{"spec_augment": false, "tokenizer": "char", "hidden_act": "swiglu", "mlp_ratio": 3, "fused_qkv": false, "subsampling": 2, "layers": 8, "positions": "learned", "learning_rate": 0.0017, "lr_schedule": "wsd", "weight_decay": 0.07}
Rows from block 3, named by matrix and row number. Each number is 200 + 30 x the weight over its row's rms, rounded and kept within 0 to 999. All counts start at 0. After the name is the row's rms in percent of the matrix's.
# pw1: conv module expand (GLU, value and gate stacked) (model.blocks.3.conv.pw1.weight, 512x256), inputs 0-255
pw1.297,094,225,203,228,231,211,249,215,190,245,216,198,196,237,240,214,261,204,174,160,242,219,269,235,199,195,197,230,210,214,186,202,216,166,218,222,201,188,240,135,289,192,200,263,245,187,222,211,209,227,199,218,205,185,206,194,174,153,239,220,189,191,169,198,183,232,189,207,211,204,233,293,196,200,179,253,239,204,267,230,216,221,174,293,195,204,213,218,246,187,189,199,214,222,200,184,224,198,185,204,219,216,203,236,204,187,187,209,158,179,255,240,196,202,206,161,221,230,185,218,192,176,228,192,228,145,205,244,255,267,205,188,238,181,223,191,208,218,211,151,201,203,185,166,180,225,222,195,152,181,201,291,256,211,253,224,150,180,211,201,186,186,223,194,188,214,176,210,147,192,189,205,164,217,197,232,195,185,203,145,180,158,214,227,238,236,201,174,220,141,199,219,217,243,225,205,169,149,159,221,222,244,162,242,205,213,204,189,245,206,244,212,188,225,186,177,216,226,254,253,220,210,198,178,253,179,170,222,234,206,214,168,246,181,222,197,169,175,194,217,211,137,186,208,191,221,223,191,200,200,150,148,142,151,194,233,153
pw1.298,097,163,181,203,222,196,196,186,181,130,201,196,160,251,192,168,227,167,204,161,202,224,205,204,204,236,206,164,193,197,160,190,205,173,177,200,255,184,185,204,217,197,150,207,165,213,188,174,187,217,198,202,193,162,187,177,226,162,226,177,208,166,181,167,170,187,193,135,139,178,189,220,182,225,196,199,172,149,197,183,181,173,219,203,170,153,104,181,186,192,196,149,216,210,148,166,194,145,253,152,191,144,143,192,236,180,132,122,201,205,210,194,171,168,203,218,193,246,210,172,188,194,150,220,208,175,173,183,262,181,230,209,207,209,187,223,258,211,218,202,233,229,204,191,225,169,178,213,144,199,173,164,160,229,208,160,136,183,169,227,172,131,230,218,146,191,174,258,197,194,184,207,241,221,236,234,244,198,167,183,200,202,246,140,194,221,229,170,154,207,220,180,160,160,211,266,115,192,189,183,196,186,203,174,224,247,177,167,169,188,228,190,135,177,143,222,162,158,221,196,203,194,182,183,182,196,189,184,206,170,236,197,194,190,194,196,180,224,201,183,214,215,150,208,216,209,160,223,175,200,244,190,184,145,205,147,230
pw1.299,099,242,178,153,236,200,198,177,215,184,192,211,190,266,194,193,238,152,243,155,208,228,205,195,173,282,171,209,149,203,200,174,221,205,162,229,259,173,194,204,187,161,168,207,188,196,242,210,179,220,188,216,183,158,257,226,181,241,187,240,158,211,163,199,192,208,220,205,175,165,202,201,140,245,208,247,204,190,196,182,153,172,185,198,225,201,183,170,285,169,199,151,237,162,226,251,250,185,202,204,141,149,173,243,207,210,170,146,155,248,265,247,150,198,156,201,272,175,208,224,172,236,182,208,213,216,186,166,231,224,195,203,171,191,203,201,179,212,231,229,231,257,183,199,257,245,159,203,206,192,165,179,168,221,219,211,154,235,193,219,233,183,168,189,206,183,235,250,192,171,174,221,214,192,210,213,187,196,137,180,187,214,264,181,191,236,276,164,190,224,240,209,164,190,188,239,172,194,204,218,227,192,219,163,216,156,175,186,186,157,203,216,141,150,194,190,170,143,204,200,187,168,177,210,196,114,176,217,221,166,242,224,233,181,226,213,231,179,213,183,183,205,201,210,211,198,180,209,216,219,213,187,238,186,166,191,175
pw1.300,103,211,246,176,202,190,210,220,225,164,182,180,223,202,186,192,183,157,269,185,167,193,198,164,235,138,220,179,239,210,177,187,228,169,177,187,191,173,264,226,192,174,220,178,208,220,190,175,187,249,186,156,231,190,161,184,190,186,195,219,231,202,227,237,163,251,237,252,156,196,194,149,135,187,217,239,206,232,176,195,193,197,123,181,201,210,177,198,144,189,177,210,158,183,226,162,213,189,191,184,232,179,226,258,184,225,218,207,207,149,155,203,225,246,204,249,171,166,176,219,187,285,197,216,188,229,171,218,184,138,183,238,222,200,141,192,170,195,163,189,196,162,193,190,243,170,162,262,204,220,201,183,235,172,192,198,227,173,152,236,161,218,216,169,182,217,191,239,195,190,236,255,178,202,201,188,218,184,203,246,225,224,164,196,185,184,186,188,198,238,162,201,233,193,215,132,201,194,165,177,224,231,168,196,224,157,175,244,237,200,182,190,223,264,205,178,189,225,244,175,173,152,144,192,142,197,216,224,165,212,203,176,184,168,148,159,226,161,145,194,193,181,166,149,184,236,166,233,247,201,204,205,196,191,201,131,127
pw1.301,101,147,155,249,206,210,159,186,246,198,185,180,242,212,187,184,201,231,211,183,184,182,197,201,240,184,211,175,268,165,189,188,170,190,217,230,223,219,138,183,195,217,205,203,121,189,199,197,205,153,194,208,208,181,221,207,185,224,168,220,185,148,193,203,267,199,194,147,203,181,169,176,177,172,190,230,165,202,222,161,194,222,201,198,197,210,176,147,162,279,194,166,205,197,172,137,213,169,254,206,205,167,231,180,180,172,219,173,218,219,195,200,227,240,200,248,177,181,175,178,182,144,132,213,205,130,274,177,192,174,221,136,220,230,190,253,203,200,172,250,194,158,167,228,192,214,153,225,192,248,169,154,156,190,262,217,207,214,149,196,195,216,241,213,168,221,185,156,160,177,157,179,238,186,204,196,240,249,166,191,234,219,192,174,195,227,218,190,178,222,196,198,225,201,212,238,193,163,222,179,163,171,207,189,184,214,151,176,248,205,190,159,168,179,143,237,205,189,174,203,232,206,258,218,223,218,227,195,125,179,171,207,212,215,194,251,141,250,173,180,209,202,210,156,228,259,154,194,163,218,203,156,205,197,184,224,245
pw1.302,100,234,213,170,176,197,219,196,181,231,194,190,235,179,215,172,158,197,205,167,201,158,185,182,266,149,207,206,296,197,154,271,207,214,185,224,220,198,235,242,170,197,224,190,179,246,240,216,179,172,230,188,187,209,199,231,223,226,200,224,226,224,230,239,222,217,247,209,169,223,222,175,197,193,185,214,180,216,269,140,148,167,197,178,204,176,148,179,148,212,238,174,211,199,203,207,212,170,197,218,178,187,204,167,173,235,209,204,218,128,198,153,199,157,264,227,165,151,215,215,192,233,208,244,175,195,266,232,199,165,155,202,166,224,202,201,151,129,158,206,212,144,212,168,174,174,162,217,187,188,176,236,163,171,220,220,235,143,185,219,204,193,226,220,255,235,208,206,267,196,202,185,163,228,191,199,236,195,206,233,207,161,186,220,219,199,146,222,233,177,188,167,205,223,219,188,150,169,198,199,181,224,173,217,257,179,205,199,149,166,158,213,223,228,201,160,162,214,198,201,188,191,169,152,153,212,195,212,161,212,223,132,177,184,189,139,210,154,207,206,169,149,195,188,192,159,223,251,165,203,227,160,235,249,177,220,170
pw1.303,109,194,173,172,205,198,201,180,210,173,220,154,186,185,204,191,166,223,209,211,216,220,202,196,214,157,220,216,237,186,180,182,147,150,236,229,217,269,203,159,126,185,223,195,200,219,214,144,240,210,151,158,236,192,145,225,158,173,161,246,223,192,213,196,211,202,200,190,205,228,185,170,181,175,203,110,195,186,173,230,188,181,229,208,220,233,179,172,144,207,149,111,158,173,258,208,135,171,177,165,170,201,210,167,167,184,191,181,233,171,194,195,190,211,223,218,171,186,227,232,193,195,196,223,186,179,206,186,182,155,147,222,228,176,221,205,188,211,169,187,185,179,169,142,191,203,162,174,216,236,182,191,210,145,205,194,214,217,165,248,159,233,227,194,197,176,132,201,135,208,234,219,220,162,269,206,184,200,231,195,231,195,124,168,204,126,186,170,228,204,182,182,238,240,219,175,181,204,177,154,185,136,156,166,184,199,177,226,234,240,202,147,227,193,180,166,166,211,241,205,226,176,210,214,246,238,199,257,199,196,169,174,182,179,169,193,187,164,191,171,200,161,149,163,247,199,206,209,231,169,152,187,216,207,179,150,211
pw1.304,103,239,226,191,231,235,197,154,184,202,182,167,190,207,183,234,169,263,152,199,212,241,148,246,154,162,155,179,196,273,189,189,229,215,194,217,206,186,263,238,182,218,211,162,198,237,176,162,160,167,177,212,203,290,198,203,241,238,191,204,177,234,211,205,155,243,199,163,202,151,163,205,161,187,175,162,172,181,213,158,177,200,202,174,250,203,224,193,183,246,238,185,183,203,116,150,197,231,212,171,205,179,172,245,232,242,218,165,182,201,165,238,215,167,195,233,217,229,172,206,202,200,224,188,202,273,226,178,251,228,278,252,214,150,237,213,193,192,232,262,217,156,220,173,169,186,249,183,175,163,164,170,219,197,207,233,211,207,182,197,209,206,220,211,187,197,160,261,236,233,195,227,202,182,166,197,198,204,174,232,231,174,199,226,197,216,206,190,224,205,236,189,160,236,221,246,176,213,258,171,215,182,200,217,196,267,187,240,187,203,199,217,191,230,211,211,161,181,171,206,182,165,165,234,140,183,204,254,246,190,231,202,143,183,220,121,167,177,156,159,211,187,212,182,208,207,213,212,188,221,210,168,183,219,183,213,186
pw1.305,107,161,225,187,220,227,182,196,210,226,239,180,178,219,230,161,193,236,314,222,201,235,150,228,221,191,186,204,202,274,249,216,127,199,264,188,239,212,228,204,173,226,224,169,174,209,164,198,164,185,178,243,217,144,184,223,192,210,209,229,167,168,205,222,122,139,167,210,209,231,224,181,224,200,227,195,208,245,223,173,164,203,199,135,218,210,263,164,195,217,165,195,225,164,177,266,197,182,209,214,169,202,206,151,219,211,118,150,201,222,183,226,192,180,226,220,170,202,208,201,191,212,247,191,176,250,186,187,220,206,196,177,163,210,245,222,193,177,172,241,176,185,201,257,167,196,218,183,221,239,204,196,196,206,250,234,196,240,219,203,231,236,236,225,170,210,199,202,203,214,244,128,241,170,135,163,197,181,218,241,249,174,213,185,203,174,171,188,199,173,221,166,201,182,199,210,202,200,196,210,233,218,221,247,168,221,188,168,158,206,215,238,197,222,235,178,206,215,176,215,201,201,286,241,194,164,242,198,224,206,206,226,173,195,224,193,217,213,211,211,197,267,252,225,226,146,238,231,226,252,234,189,229,197,204,238,222
pw1.306,115,148,166,192,219,232,261,149,168,235,215,182,138,209,222,185,196,196,177,196,211,162,211,234,225,211,214,242,135,195,171,206,216,139,176,270,180,201,223,190,219,204,197,190,211,183,183,178,191,180,156,215,211,183,206,237,118,181,185,168,219,203,180,190,235,197,195,186,202,192,187,148,206,195,237,219,197,196,217,201,94,197,198,177,209,173,192,197,195,231,172,174,151,161,220,180,215,183,249,184,196,179,185,155,193,159,190,180,190,203,208,247,168,196,168,260,181,224,181,248,186,277,133,225,219,174,197,167,222,230,210,182,195,215,194,193,160,249,204,239,165,201,206,218,204,214,216,213,222,283,161,139,224,191,206,171,212,210,145,251,179,215,194,158,198,188,200,215,238,220,240,208,303,208,236,195,179,231,157,183,222,180,211,162,182,208,214,124,206,244,172,200,208,170,199,207,177,152,184,199,200,202,188,231,200,204,169,214,204,266,186,193,197,234,127,204,162,193,189,208,221,243,220,221,203,184,196,182,218,215,223,218,168,163,203,215,144,206,188,200,215,239,169,151,232,235,171,202,120,204,218,171,230,147,200,236,194
pw1.307,098,176,164,213,200,162,167,193,166,207,257,205,215,201,162,239,235,231,164,183,272,212,242,215,172,173,195,218,212,181,150,227,181,181,193,215,129,175,222,194,193,142,190,227,242,226,258,189,158,176,230,201,258,206,206,184,152,189,208,248,247,172,232,150,262,177,191,214,235,203,184,188,226,197,203,197,234,213,212,145,186,231,200,228,209,150,222,173,147,195,132,200,209,163,207,197,212,219,240,225,227,219,222,161,237,220,219,183,183,175,221,204,211,229,208,209,232,171,228,219,189,194,191,213,278,129,163,251,275,194,248,149,177,181,177,257,164,177,206,138,146,170,170,217,203,197,256,164,194,205,198,169,186,185,240,201,199,193,174,254,170,200,201,181,209,207,187,170,148,194,231,191,262,172,219,235,226,198,228,172,217,162,143,147,220,178,209,190,165,191,201,198,218,208,210,206,164,177,199,219,228,212,225,218,173,228,196,223,184,235,155,194,232,180,160,158,213,226,206,222,220,159,221,197,257,210,185,224,213,261,166,165,181,178,228,224,175,209,161,205,278,249,198,161,225,176,223,184,228,222,191,202,186,217,217,200,178
pw1.308,102,272,276,196,198,210,187,167,144,197,139,159,177,209,222,198,190,226,153,191,256,163,234,209,166,167,206,228,143,204,189,164,176,144,260,228,191,235,232,231,163,189,192,194,208,195,203,139,191,217,220,184,205,214,202,143,207,232,150,139,208,148,187,215,216,161,215,242,136,139,191,177,240,198,160,193,228,154,186,137,154,203,186,222,232,195,197,184,169,197,187,187,137,191,170,165,202,206,249,222,186,167,196,153,208,225,200,198,144,185,219,209,180,156,190,206,190,246,223,236,174,178,238,232,181,129,251,216,208,201,245,185,202,249,234,194,227,227,211,179,187,207,191,179,191,216,247,195,205,200,212,226,194,154,176,201,181,214,195,216,184,211,151,188,177,178,196,216,234,225,216,184,219,140,268,194,171,217,175,170,204,205,205,230,191,174,217,208,227,181,198,170,162,223,147,240,154,178,190,180,202,164,195,194,175,226,214,253,183,252,176,235,222,210,209,283,180,220,240,218,223,181,213,238,191,204,155,170,218,228,200,198,176,177,229,244,158,172,163,194,204,183,136,247,242,224,187,189,200,183,141,178,217,209,201,178,191
pw1.309,099,192,152,152,232,180,169,152,203,200,230,205,192,236,162,213,184,220,149,179,227,215,212,239,215,152,185,154,235,177,207,215,187,181,164,194,220,186,187,182,179,185,230,200,206,224,148,175,192,165,172,208,213,200,191,251,156,185,179,210,186,177,192,140,251,199,191,142,230,144,158,171,201,192,208,194,167,186,172,181,213,245,218,206,180,251,188,198,206,267,171,167,152,156,180,186,168,214,278,199,190,175,222,157,149,126,216,190,165,198,234,216,192,215,169,290,206,163,196,159,178,234,183,175,223,215,217,198,220,201,152,201,206,170,172,242,238,210,182,219,130,183,158,172,227,196,191,198,134,213,172,181,181,163,201,158,192,190,250,236,160,166,217,284,187,178,131,168,193,201,214,198,218,194,228,232,223,185,173,175,236,232,200,186,243,176,219,217,196,197,185,221,196,201,226,256,170,181,189,217,156,198,135,182,233,218,191,216,258,229,177,174,143,170,219,137,183,181,169,206,169,209,205,216,202,221,130,230,178,212,160,259,191,196,183,212,219,161,164,190,219,209,171,149,218,225,207,218,159,174,199,200,196,183,219,229,185